Rows from block 2 of the image encoder of a small image captioner, named by matrix and row number. Rows with one number belong to one channel. Each number is 500 + 25 x the weight over its row's rms, rounded and kept within 0 to 999. All counts start at 0. Numbers have three digits each. After the name is the row's rms in percent of the matrix's.
After each channel's rows are labels from the 100 images, of 14976, where the channel reaches its highest value: "responds to" is what is common among them. Only what is clearly more common there than usual is listed. The data: rosettes with rotational symmetry.
# convs1: grouped (5 groups) 3x3 conv, stride 2 (encoder.blocks.2.convs.1.weight, 80x16x3x3, each kernel summed), inputs within the group 0-15
# convs2: expand pointwise conv (encoder.blocks.2.convs.2.weight, 80x80x1x1, transposed), outputs 0-79

convs1.21 131:470499563505520496482487504490543512495461523501
convs2.21 101:536453534510479498490506578494494463494513475483535498489508525541478494508526486490533544492475499445479535468481485514504491484508474492498510483476516481489509487521464497504539490498510524489532535481544513449506495519541506487496440492
responds to: grey; three-fold

convs1.72 136:498507486535467491532525504489511524450482542485
convs2.72 097:462456447485517475485511495401485480499499482523507478518518506514499497482476501477466483512473484457483479541522476549523515485516534469462473509538505489469533499480490510510507517503502524525495500497516474509507474465484516516470540488
responds to: warm

convs1.9 070:490512487488563532456488519475498483487493510529
convs2.9 106:515480519475485522483481505500531525533434497537515498528510525462510519478468502520478505481505466455455532516517490485498512527497457494504475500519552498467445542457510493515511527571487482478478512505482468479517502501487511484499487493
responds to: warm; vivid

convs1.77 085:474499480491474521512516503443453484495532523493
convs2.77 085:511430462486473497469495487496540487490479483506445484548460499495504487515504533462493515482523487482554512514524488487510528490515551513525497519516527508485535490484527476504479497527476470469527511491532486508468519458506516554514503536
responds to: warm

convs1.22 133:488484498485463482470547516498490538545483483486
convs2.22 101:479493502486467483494485480487475522505484466511509434492546461469430456478516497494469471498458535488492502506477461523520487469472478522483484481487496471473462484493496490504473524471483512492498458490487503468449500491490520519545470500
responds to: warm

convs1.54 078:505484446470497538468520471513495483514495506463
convs2.54 074:512552510539488500517535483492501496491462489511504499472498529535502462532465491517528462523486500499492477453468485514498505505506482511493572519482516470525491426537525494458528481508480548500490513521544496488496484488512522484464491480
responds to: cool

convs1.30 089:554498523480528539509472459509501480486520510511
convs2.30 093:490525514502532496472501504535545482473506479470453491488492559547508490503505497508552479474519482492471458516481525485479509482526525500530513458480499517481527429486502538522492463520536503525485501529489466481512502507496458472501488535
responds to: grey; three-fold

convs1.18 070:493476527477498544489508464492480510498438507484
convs2.18 103:484489477473491538518524506495556471504507508469499534504480508463552506529536471533507536531506552512499479486464520519475520477522484511476474496520541525490494493478498502513502525527510496481503585474510460464520497494515513511471484534
responds to: grey; three-fold

convs1.66 104:527525490516471521524535543504535512479468477502
convs2.66 099:507495512484506505454529509494507486543509514511478474489470510489518480507497499456495480451465471465479479499527465506468459498504502471495488457501502528532499483499445438473497464507465512474517487482454474479492443486460480484502507466
responds to: cool

convs1.59 076:542514508519516474497487508495454542487459515520
convs2.59 097:508546486461468467478553496515484466495500492513511493473464462521499522511497497537518525450496483503456489510472592514503548493503469477464497514508486527488480508517480489497466453489505503512470520501485487462523479492489523496477478515
responds to: vivid; cool

convs1.10 078:462512504519489542467463505469500487499478485456
convs2.10 104:428546505512482491493500489521457491491501504485490426471475542517519493506481513488506512529446499513470493466471555537531513484505475485528487515492500526467483494509463490500465495520486497503465490488513507512484527554536476501471502514
responds to: warm

convs1.61 085:508482447473480489504495501528518441524506501483
convs2.61 098:510583502517487502510474473514499503513469495506504481488517479464473499518497545506502525495465492472499498458454508550494489481501513479541498476470484510505461546505501482555511474504525505527472511517519516507458482557481533490524481465
responds to: cool

convs1.78 128:512519504523440521507520507449477514485511490474
convs2.78 090:494507494496502488462475484498503494505482465445509497473506484486496534474474471529479497483500549543474509504532498500493533499506521474493464524481507519540552513490506496457534522488468536472549481570496510467507486502513481536527528542
responds to: warm

convs1.17 103:533530526510480515521495466509511499507554483538
convs2.17 092:491470471482479516512506495481490493511477540492483542491491544469520520493521530523475538508508510513466496508471576471449499501484482494493489483480467491488506548537509494514490526500492536489481502482500490472466490453465469500503461568
responds to: warm

convs1.41 100:506527528488540472538510541526537480508507508487
convs2.41 105:571523456476516466513480505519503463502552511485461438470472534476524511520474497459504485496497504444474507489450513499500500520487513514532476525536489472464508536488521489514482480502470510501491484504507472482495513476495482524505476539
responds to: warm

convs1.13 062:508485496492452537500479530517456480531486486525
convs2.13 082:511507494540486535478494471532500530467564483502521507483481523529565512473512519498472481490488564496488490517466487513517508517448492535514511511470541461506476463508523522502475499486469487524483513558477502475498521479470485492518498519
responds to: warm

convs1.55 086:466476482493485482488485553534519473540507498481
convs2.55 106:481513496495515500498470485505517499493530529460512564498489477493458492487478470496533508460549485490484483499474509480493490490563460534454477502475497553458477461501498471460487496479503488498454495531437499500482484516498513522511501508
responds to: cool; vivid

convs1.0 115:476509490538512528507466514441495493490465485517
convs2.0 109:497483515515472487495536508475517460492505496481508530527522512520562454482517505466573497510511523501483483511465493448495489454465469504510512433513487515506483498528504511550501503530499498469519496481475532516480473530529477526486478502
responds to: warm; vivid

convs1.20 129:540500530473533546515476476483525500476509524505
convs2.20 094:471483519486552507480481548522509478489506527476440507454530498469498463491455518490501467536455504493480533490510512491503505504499461487482517496511468517463527497557508516484501477509499526487499505463529482464523450510549481496478506522
responds to: grey; three-fold

convs1.45 097:531489525487449505489509485444518495477531514501
convs2.45 100:503486493557487477529512498493505516498489465465458501547491488443468508509477487553497500530509498515494480455526496509486489492490494540502499519487545482533501495484540532502442524497563512538473501510473507557503480496481508501527503485
responds to: warm; vivid

convs1.3 089:464471470524492497506489488471503484451461498468
convs2.3 113:460511476466482480497540491498500518454545478504473503519493508493486536517477526556470479517481519467483478469499538478545476516523491485484504512501468497473476495486509478469509529472475467506459457495504522479441485532495461495470515466
responds to: warm

convs1.36 111:490494500451464471467533498467493506466476507511
convs2.36 076:481521467509455525557527514470506471507518497440498481526520529492468502461479518484489531495461492538524506518476485521484459499456517491524478506501520487512480530498505492472510498511526478479500466484513531434451517466515520515531505530
responds to: earthy

convs1.37 095:487507480497473456471458478498480500491453489472
convs2.37 110:472542475488518517496511527512528509484517486473517493511487509482477530485483524488518534495489483449554489453522530516507532531502476523486521457546480479479478506486538489497540478484485517506479474423511528498503559495513514532496512522
responds to: cool

convs1.79 136:561540509526483506468510510523496520481498467497
convs2.79 094:516489487472506471432494509496499498545461510465496496502508519511490500557509513497464540474462480492453499525501525510519514510496508474470490453506467508517497486506503510497497476480499460471510491520491566473502516476432553512523495484
responds to: grey

convs1.27 115:519475504461461493486544468466524510508489490474
convs2.27 101:486470492439491471496457484517536522520507493512507467511481469500523483478540469465519510500540435505508503535524514444504522547539494512511486464470520513511482474467518498484508514505463515487483467478502513503520491532530540469512488482
responds to: warm

convs1.34 127:508465473495486521495448469473507503467462496484
convs2.34 099:485494530486518501520477505486508482444491474498456468489473471502516524507515436512484508496503516463526504502482457477472482500476528534480515503483450467472518496514473487489487491462506475504535493529488542534513532497536452551539526493
responds to: warm; vivid

convs1.7 072:493495534498481539517507524549505504480475459529
convs2.7 093:532526476552513488530507483522511499504487535481524496506564515498479519506483493482476477517505499523437548499493481518477478528489497459474558477477489542482525496510509515477519510465460485507539503515507488507467528552474536499485523513
responds to: warm; vivid

convs1.26 123:536502533475538534525476466476524481493515505514
convs2.26 099:481443540502516509490502539545534484493506497464507505528510497466511476497476498508488512499502557490497506476500500471489528452471490476501499489522459518484514513488523544502457495507538487494475570470459491501508457461519475530488499541
responds to: grey

convs1.46 062:515503531534482525519497478563513521534499508492
convs2.46 111:510498489492513496525532497523492485505524520524533533546490486495529496524529501509514474528524533491436513501506504521458472476450478485544501508528518490540531509543436482517511531510498506516532535473529485505470529518464483502539527481
responds to: cool; vivid

convs1.47 106:530467480503483486510460492484527495451460485494
convs2.47 116:498485474487519480505534509504512501497495503451494482526458525493556530509528505518503503490556468517535493504496463509481471489498494503511483509502483535460497468469505482489500475549531485498468500495554512494440538558531501507539538501
responds to: cool

convs1.70 129:539503549510499522485498496549538495484478480484
convs2.70 085:504501474473538541490514522511494505534491501532504519545465497444524482504505449481481530523521495530487532518496517492494502438508507480500534512506502522487514477561526498516506500508427475474450485513499493527530494491534502507469528486
responds to: grey

convs1.16 113:494502483456429493474528499491520500504479484493
convs2.16 086:556521445459475440508488469493500459476481468514500451498468479493524496493481507457507527540487447483521493487471547500493520509497491483479503461482478476505468518489499506542483489520478540486493465470518515497497498507485484478495471473
responds to: warm

convs1.40 080:514500469465470480477479500484529485443479502482
convs2.40 093:469449517493482450510496511499492499498487581455507512481484484500464502498501457516487505514520469500494510502465518457486474518546524547458486512522493519510526485512471511466471495488503488524504496472500543501463492521510548485498464546
responds to: pastel

convs1.8 092:523511517479476450496499474537463487484495471528
convs2.8 096:509496519551514539460506468492520520479492561485464500480483468497516506501525477473495495491435511514522497523531525464532525467462523472508482483425494477498529542538485494500489494501487494550498456518504498490501495487489527498496511484
responds to: warm; vivid

convs1.33 081:508530456499464483479497477531509487463461487484
convs2.33 125:497440480547508502472477472489520502492532497499500512502536478463463500494496468490507491465475554504496507471490495496490494545501452548496507485520494460471526470503528508488454515461477518485501534548489498470539512501464550474502500482
responds to: warm

convs1.63 072:520500480484481530504474477547561487504492491491
convs2.63 108:506458511490507488509457487449517516510484491509507480523517469504488490465473524461521508478506485499452540517484505508475482507545504535494479521509525535476492492455489486470529471525508462486523525540464442509469494479490556467510493466
responds to: cool

convs1.43 127:492475479472476477507459483501520544468482529479
convs2.43 109:457478520500473462506502476501526469506491480481457481498485453452513477508473471483489482512491468487531489453491464493467496507487508520482462515497474492502499438475523542458478449503509499499480497511469476472473444503534495525501470507
responds to: pastel

convs1.24 072:456520492454516492467512516482511494504466490455
convs2.24 093:468493506478449503499521541509469488530507521577510514505513506475505504490495534524529542471515493483513514489478523485509489482463500490510491475531481516482507550508475489509467513461483478459489517526534467498526471452467486459468470534
responds to: warm; vivid

convs1.62 083:486449456470483498496506494531519488499470465483
convs2.62 108:519494451499495482477573473460510495506492531482466498488524518502501476467510488465524540534489498499527490506483471474491503499500491505520540500514472460475463502501472503513462536544475461467508494498483551522460485522505460457509489519
responds to: warm

convs1.52 073:514491475510463470533491482479529468486511482453
convs2.52 114:484513511475511495479581457479505488507495511516490513517481467478497499459512512503474558475521467496511470494474547527499482518474493504511520472490460477475510539530502478520499476494554493509488489513509570524469507519512508513530461475
responds to: vivid

convs1.19 094:493475478497470524463553533516507480524512485480
convs2.19 094:533484481535484487498487479492536470511519490489487508506502482479524465512541477474472482543475528498557493522490476499523483487477496517530469471477481510546489458536513541467541482509512467462486489542514504493502532502505520458539511449
responds to: warm

convs1.48 093:507495493467456523515488501521548507519511504449
convs2.48 099:457538507510520510522465488509526456492502471509445465523514454510535484492511510512498545493490532500486501490488515540522477557487503522522507493563498520475447482524513511474503475476450484512490530493486490473510493492508501494528511439
responds to: pinwheel; warm

convs1.31 127:484470504516477496479472538505519549531462514499
convs2.31 083:510490487514489496488492549496502519489473480431511472486482482500532486470490505484478460466503488501493503467467501452523469506502493467515490491526463504459493517472513487516493472485475474486567488514476488541477515511508514522460435450
responds to: earthy

convs1.28 062:486462480489490492489507528522509469473464470452
convs2.28 109:447503503523491532444474497483526503498536589494493497481501480505499486516476498474487535502503558515509491501501512482504520470500471507498500512439483500514492518472507482479477523448504502486484496525532548487492498513479479506448512548
responds to: warm; vivid

convs1.11 068:469507487561543510478504499470478500486468510501
convs2.11 092:491509473472497521508491531498527519485552492504507533504463531506484479514504471468506524474499535484473453451486529519532490526546458479522504477474505531452491499517470473448483509465475473502507480522444497490459491472499504528478503497
responds to: warm